A small audio-text matching model, trained from scratch: batches of 64.
Rows from block 3 of the fusion encoder of a small audio-text matching model, named by matrix and row number. Rows with one number belong to one neuron. Each number is 128 + 32 x the weight over its row's rms, rounded and kept within 0 to 255. All counts start at 0. Numbers have three digits each.
After each neuron's rows are labels from the 100 texts, of 14976, where the neuron reaches its highest value: "tokens" is the input token at the peak. Only what is clearly more common there than usual is listed. The data: drum patterns on synthesised drum kits.
# fc1: MLP up (fusion_encoder.blocks.3.mlp.fc1.weight, 384x192), inputs 64-127
# fc2: MLP down (fusion_encoder.blocks.3.mlp.fc2.weight, 192x384, transposed), outputs 64-127

fc1.201:072073117136140126144101147124118125127070086159090122107162143163089102110158087114133131074124188057162166170168118179122070099082126158095151089147086149106125114172162165103155098148120128
fc2.201:162128094138110127124101112138114120130096133135199089161115082113140143143121140155083187143111083178103133083133106122063169152138112079163110175109157130140120152068120163147137172162141108
tokens: "hat"; "clipped"; "open"

fc1.317:109186108145090119111078130140088093133175090136117141137112172114070068129136161163089191149161101143117156094080090084153171144129092141164126124107088146128132164069112029127097131139087126
fc2.317:191145140161184119215154107113162106134106123111118167150094131165101141052093171086111061084094067154092145157186116100093155133079137112077138148145192126107094103141166147093147144157099129
tokens: "kick"; "with"; "hat"; "room"

fc1.363:148134128096186144139139149139207167102115154177116115056123110111159176145110100120122146150172111109124114138091136090114108107199118152162068185107111117077114117126076159151125092192099122
fc2.363:123124170147089131086114134132076116159159091152074165100091155105174107139189142118154147102112174090206129119130220114107119111072082142084186101153109079117153187136137135163142182144141135
tokens: "thin"; "clipped"; "in"; "hi"

fc1.362:102178129082073126130104117106129121146124107137144105094119171063113090104160157097191138140178057093149160098112156108128134126092105099118135133162110152138133147133134176180149150149153118
fc2.362:104107233146165157103092112144143138151111089099091175108105161156135129150196076128081126098102114145109104143128164169113099123190102079119091197167144163106147061070117184109097166138104141
tokens: "with"; "kick"; "at"; "tom"

fc1.197:141114100151126072125155146086159128178071121182189096081147161090112161100150129148117148114118128177167105149135176142118126133048093150147170188083121157147160081121141132112141070147091107
fc2.197:118153130113082072088145164174085106147103154144176140121121177117109156114146096132135179155170090150106174125136104155149105128117123112136097152164174161129129137128126096064164144073185145
tokens: "-"; "cymbal"; "rimshot"

fc1.354:066132126125168136109166131055129150105151113112121138102110128170164151136081156101100134123098189123187106192096116133115120146179176109167131126167103136110157163116157140111122156141077159
fc2.354:157140152105167126090141169167110172118176099132138165092174159090119104183136187126101100087093112182133165125080212091120143142081058084115151106078142127108150100141111094106157149139026123
tokens: "kick"; "<end>"

fc1.378:160162100123075130153081100133135138093114150127124125112119095114114176209113106143125109114134149139130151083089167133136121123115059135092156138145138166126162182090117144122115156154127125
fc2.378:139103127128105117110092171095115086130126099159097096131121173065117125112117093095170111082083132118117068169163103050109173142144153188083101135119143092113166110113160056162119134194082135
tokens: "clipped"; "-"

fc1.38:102091104158168128171093167164144115143158157097105152130111143109093167179166145132097149127132115111137163126115194166175107106101096180125129159124117149110136135085137081181144158156075112
fc2.38:121121124106136136128186047157157081107152149190126109156166052135130170122123141168160093098156156144121172124148164170144120102089144040182082150140124131104147124085125130154158108078197188
tokens: "clipped"; "in"

fc1.79:106155150106119096124135131185100180091144093104157105105151165168069151083133147129201107160072127110142115094103156123123159172126072146148106127057147129137174209096154120107092117139161127
fc2.79:117079131161148139138112110129111139115117171190180170098090100130143195137153071124109087154112076164099154161109121103183085137147154152080129176177137077159124094164129134127147051107066139
tokens: "at"; "bpm"; "the"; "quiet"

fc1.92:084142121154129080147150130108063114107106128169175135097105174141168158090145203171123069082172083115127156129232160108091150145120114131173117154137134145130128107186129139136149145117114127
fc2.92:106149106149147118175130148118167140151081116089157169047155111132081172154091119148140104141132064097225154147107175142149150140131094141196161129125169123122109092148070040097084121130108093
tokens: "thin"; "hi"; "dembow"

fc1.172:139131093126135096123145086099096190178167099103174145188139107071172161195149137175107134143096129185142159140169127168143101131098182154159153102147116143148109108088138134114143105151125088
fc2.172:111101149071161099140082112138133145125042089167119082092112141148145120116106097104128164137111101107184152156090158104139165129185091130119148069148128099138134167194119118119111119200126131
tokens: "thin"; "hi"; "<end>"

fc1.17:108117109061165143168096134060131092133185112152114138108165117117155237154158131097124111148152181173134113119108144123164133108083108155179181186074117105103077135106143088145109118105163163
fc2.17:163102125172122158094135143208168077104106083161165207144121133168136142145133050140180119095122102132151112134118093168105159114116158119093106102171133100118135122137142094101126092131164051
tokens: "kick"; "<end>"; "thin"; "closed"

fc1.207:107147114048140117099123188143113140104115059120123117119158121131094115104143186123125094102154145133117171067110094149144171098091084119089175155085136133169145155134160139129137143047210096
fc2.207:202142106127148089163158167146122126115146168177186079148130132086167137165184167170208188088122100092079136115087183097141134180137145054103139112153127134181124089102124129131150091130161100
tokens: "hat"; ","

fc1.283:158155127101191172122184113131089177156187131100144147164109148148134107074100154105152165075113115124174156086104125096126117012149111100111139071099162069123139166147118132143168167107170080
fc2.283:127167132092136154111099072106115154101113127150124122101138154107118178131127107160118129174097126141090099181091161121122132123099111135069134097110109162082091051139150079151182119130116172
tokens: "-"; "bpm"; "cowbell"

fc1.189:093165171153170091189110133150157129130137161165205097141077114147127160049128113176164115131154124103168157116122107108130189134149113118153108134150121110130159119192139122172104101144081156
fc2.189:079145095115156134120192072116102147102155193114067091096120091128154177119152176100162118118082143133129093089090086159115060154127131141131086138129111119120112124141121154084141146098118100
tokens: "muffled"; "in"; "rimshot"

fc1.205:097173166136098077099137162130141069091084187181091137111121230166141105154091111166077086156098175136123062094141129116172156106140076127153075162131118116153133129123119090149144074167113141
fc2.205:069095098126131080121117119166112105148137168104102154145157118097080125176092079114121103132123148124122165109127152103094120173133100103109115147080146119089175134114095120092171172100146153
tokens: ","; "-"

fc1.81:168087123146101119135155079104097119113131116129136181177188140089123127099098103121123118131092088154074186129111132117116195144126164143201116005136114144131140151159165109135133130088133162
fc2.81:153124137182156109162139171097120106193110078182149153147132157131107149179175123123133108154143142093072112180172184150147160113117094125170074137123128099162116122139155082101213112131125182
tokens: "-"; "cymbal"

fc1.365:116129077122074143156122113109124118146180158124124142137098100134158122082204099169156081106112203141161140074171118114088191121113035086096086132101103134172080087139183158129124159068162093
fc2.365:143105150140213086063188167166144115122056166164162119127111128092113177099090166127180084117140100199144159128101182095103150121154156117232145114132111117197109155081081051148140091170100155
tokens: "kick"; "room"; "crash"

fc1.243:049149133178122154163090144130144128086140164078156151147123114144168111115118142149122129145122124131114131102135178151125146138104163122134080064149185130124115152128148069102137083075190118
fc2.243:164143115164117139047107120150125123120095098151075157091127175144123175121153189203081121136113108121117125072138128158111140082104120127128154090050074140130177117188128105135069135144166128
tokens: "kick"; "at"; "one"

fc1.271:115099132128171078147158136163092115107154084114161132146201096117121195138126121175162185164107158177059063176142188121117167109137147149175097086099150119109076140138180150148088161125121150
fc2.271:162169081127090158104179115095158096133123111141128102124136094117129106178098117129153088202164150062139152092128048142064104151136080113108116103214098142114121121116112097172103116124117083
tokens: "clipped"; "four"

fc1.200:155154123142121111104104143163086146101178090082171144147095095111103106093150092147128088080177115135110073161060174151190163120147132136108133167052153102138122152128100090132119105159093165
fc2.200:127112098138132101155132170118160086126188145110161167102136108104073120125108128174108184126164112165114108123199134116112124139110126141090078113141153115107135169160151068140144113151141096
tokens: "kick"; "tom"; "cymbal"

fc1.158:112205126131130111172108137122210155167168168137124094138158152178155057138105085133150154134120160097139086169115098133093053131192136158161108150099106111134140157119172106120121078132048118
fc2.158:051074082116156127086118079150117053075115189150110161165137154100085145130109165132147151119157107162140103169117090121122139103132121111139110117097156174130122182131082104179111115167089116
tokens: "hat"

fc1.270:068154127135156154136073120118153164190120137119184072124171123123098150094116078108118134147124126110095054128122118179117095127152059119171123154083126160171136141159113138162150193093141108
fc2.270:174104113171095141107096134107123123130098097150111166079137079087161170101158108087148114153101108184141128146147075114184079068117171156100094183141108094145143108096142075166164145138156090
tokens: "thin"; "-"; "<end>"

fc1.290:157154116130172105142145148148130131088100142160191144027173041112137175116150126090080089117086083156100160094131092156110174148163112148115121135113153128101179123143196154184137139116149064
fc2.290:107055173164083117154138122120108098104113142163130121113178158116127094132089153084181180111121089131153138131105145094168103022100167162169179131145166081141131111101141112147119112147135153
tokens: "-"; "tom"; "<end>"; "in"

fc1.21:073151112129126105176094087142080121139090151134175137086174148161185180154167213116080178170107094139152119114133131147136098136074112141086097141093125104124113183119110133105125140176089112
fc2.21:130060099132091098122097157073149091147121101157115159105075114129177049108132104104179076092118155077120068167155110074156172089127114117138100142143155104063122163137169105146111073135187133
tokens: "hat"; "at"; "tom"

fc1.3:104128177101189178142133159210079111127144127150111102076109159156101162141181100151164078137103127169133121100131174162111131153102079131120120091159067135172113175142079103150176060114106156
fc2.3:136114179121088120118126116069115149130109125123137196125095092120116177080175111098071200090115116108087129091117113104096134082136155181147145197122154127202121127122086121136068119123114154
tokens: "thin"; "rock"; "hi"; "at"

fc1.269:153073078067140175082158181129130106125120115127066107147125194120128108132129148143135167130101159165099115158070122082188145117124057046172153186165053127136093145153179113121098090128116120
fc2.269:132177054132157131146142119185126160093140128136143124085125127106136048185119156128145145124127141122132101100094182139137129096095129117116104107127145079167111148157094131107122136130124099
tokens: "at"; "bpm"

fc1.190:086105124144096122081167183114119129093065099181150108127101118095164109176101158117129145165168110162155133127142119155170198138170079124101114105211129134156088203133109156100167107140159130
fc2.190:148113152125130131135134034092201145120152128088084127156139142129105102163198129076140117121107177062107126115182135090111092094105145090130153142092117081135162120164126160115193199105138172
tokens: "with"

fc1.194:098119074098106189168153084137113111152185167178156147140103152130138113115148161150149159042117072159169088171133145160131091104140151080109193136184129067121051187128128096146089088145149178
fc2.194:153139113172153116132131074134120189110147143108095143178118188152131094119090111172091130153070157121106151039113132081096092108112108079117097116075167156087137163149164117136103134153090132
tokens: "thin"; "clipped"; "bossa"

fc1.225:129158081171147093106129132133122133142093084178113110135133130216085195129095088043140079130129101127157110104113075163182201184118090083186071134142126108144030117074147109189130122145148136
fc2.225:104116181134097188158165139131146132114108165113063162167061148103094159084103093161070143134102082111123055124144128084155116083130100149146112133096077170159151189203156142151157111143143129
tokens: "hat"; "-"; "cymbal"

fc1.329:141156051143100151103113137116165130157118097148089097171134141117124105090153084110114122074131167104189165123122135149116192169100107166153173119175122082102143145144113119125115105180069199
fc2.329:082098104094104160161161104145078082111168159148090061131130130185166093142136112126136065145202033137138110161114158145173134074078122172131098124077149172190128138107149090155131176120113142
tokens: "clipped"; "rimshot"; "in"

fc1.43:120121135150152127138189085134103134138109125124129153152133100174162108133072169096133117150139131135144094150136165184134109096146159132134146131213112112119073137129096127118092125096139207
fc2.43:120093049074105114134175157091176098135136129106100113113128150054151197202166142103172122111147098086137110117159128141105131132076120107127093166081172156154129145094189126092208088134135079
tokens: "muffled"; "rimshot"; "clipped"; "white"

fc1.51:118141113077165119150097146187044120177150095107117133083139199174163129129087183134189152094149101088120099150074079137097112109176116131138104132147109179171123140116115126092067110131090071
fc2.51:191116112163037215062132177087166076137102115112138148123102122124108146105118118106120135146125144131068161145185093069199096165133137119095128191106195107114154160114124091171103087122163104
tokens: "at"; "clipped"; "thin"; "in"

fc1.311:093111104167160121194132137137103203103114180141083077148135132175119164069140134128171064145170149132155096093098172172121113172123120117127150145142101098132118170120079085090154103115151140
fc2.311:142133140136117105185081087098117158108082152196143095096114074048067157105128093090145107106168090090112133146143094117118157095132114188071170160057146127112095159145124124115129085058121204
tokens: "-"

fc1.368:112161104087109143132131178135131117142106111128107100125123137107168093099053171162131175131112104121164172010115124144107115150116143131154066107168139088133150101122127102108088137180136161
fc2.368:111114101157120070111140105107142128119145145061106158186122183100164165123195127081119163148104167149188113139133137097140121087096129094084211148120102131049120087085123100159182117104115116
tokens: ","; "rimshot"; "snare"; "muffled"

fc1.120:156187138104072134132086128085131105130068130118125195082094152090108146186139161171130136120111097123130165123102133118121118157144105082097104142128101131098176169134114113117162131063119093
fc2.120:102135161146168158126124120140156095107157085155058107124139138136095065135087121112117215097118069131113110126148119119143135144116199161073129177108148120148115102143149178137132133136118161
tokens: "muffled"

fc1.161:119115129127129145108170142147082100134091139089122098104125079154128142193134162159114032166087183156144173112124146136134156161169175111114115151171117195122143105189173135103194169128207137
fc2.161:143126080080170109122100181137161091133129137055156154146129176107124093062117099125157108157120117168156188160105143090150139135097128139096116094091212129076128122115129116109173056114135164
tokens: "kick"; "<end>"; "tom"; "in"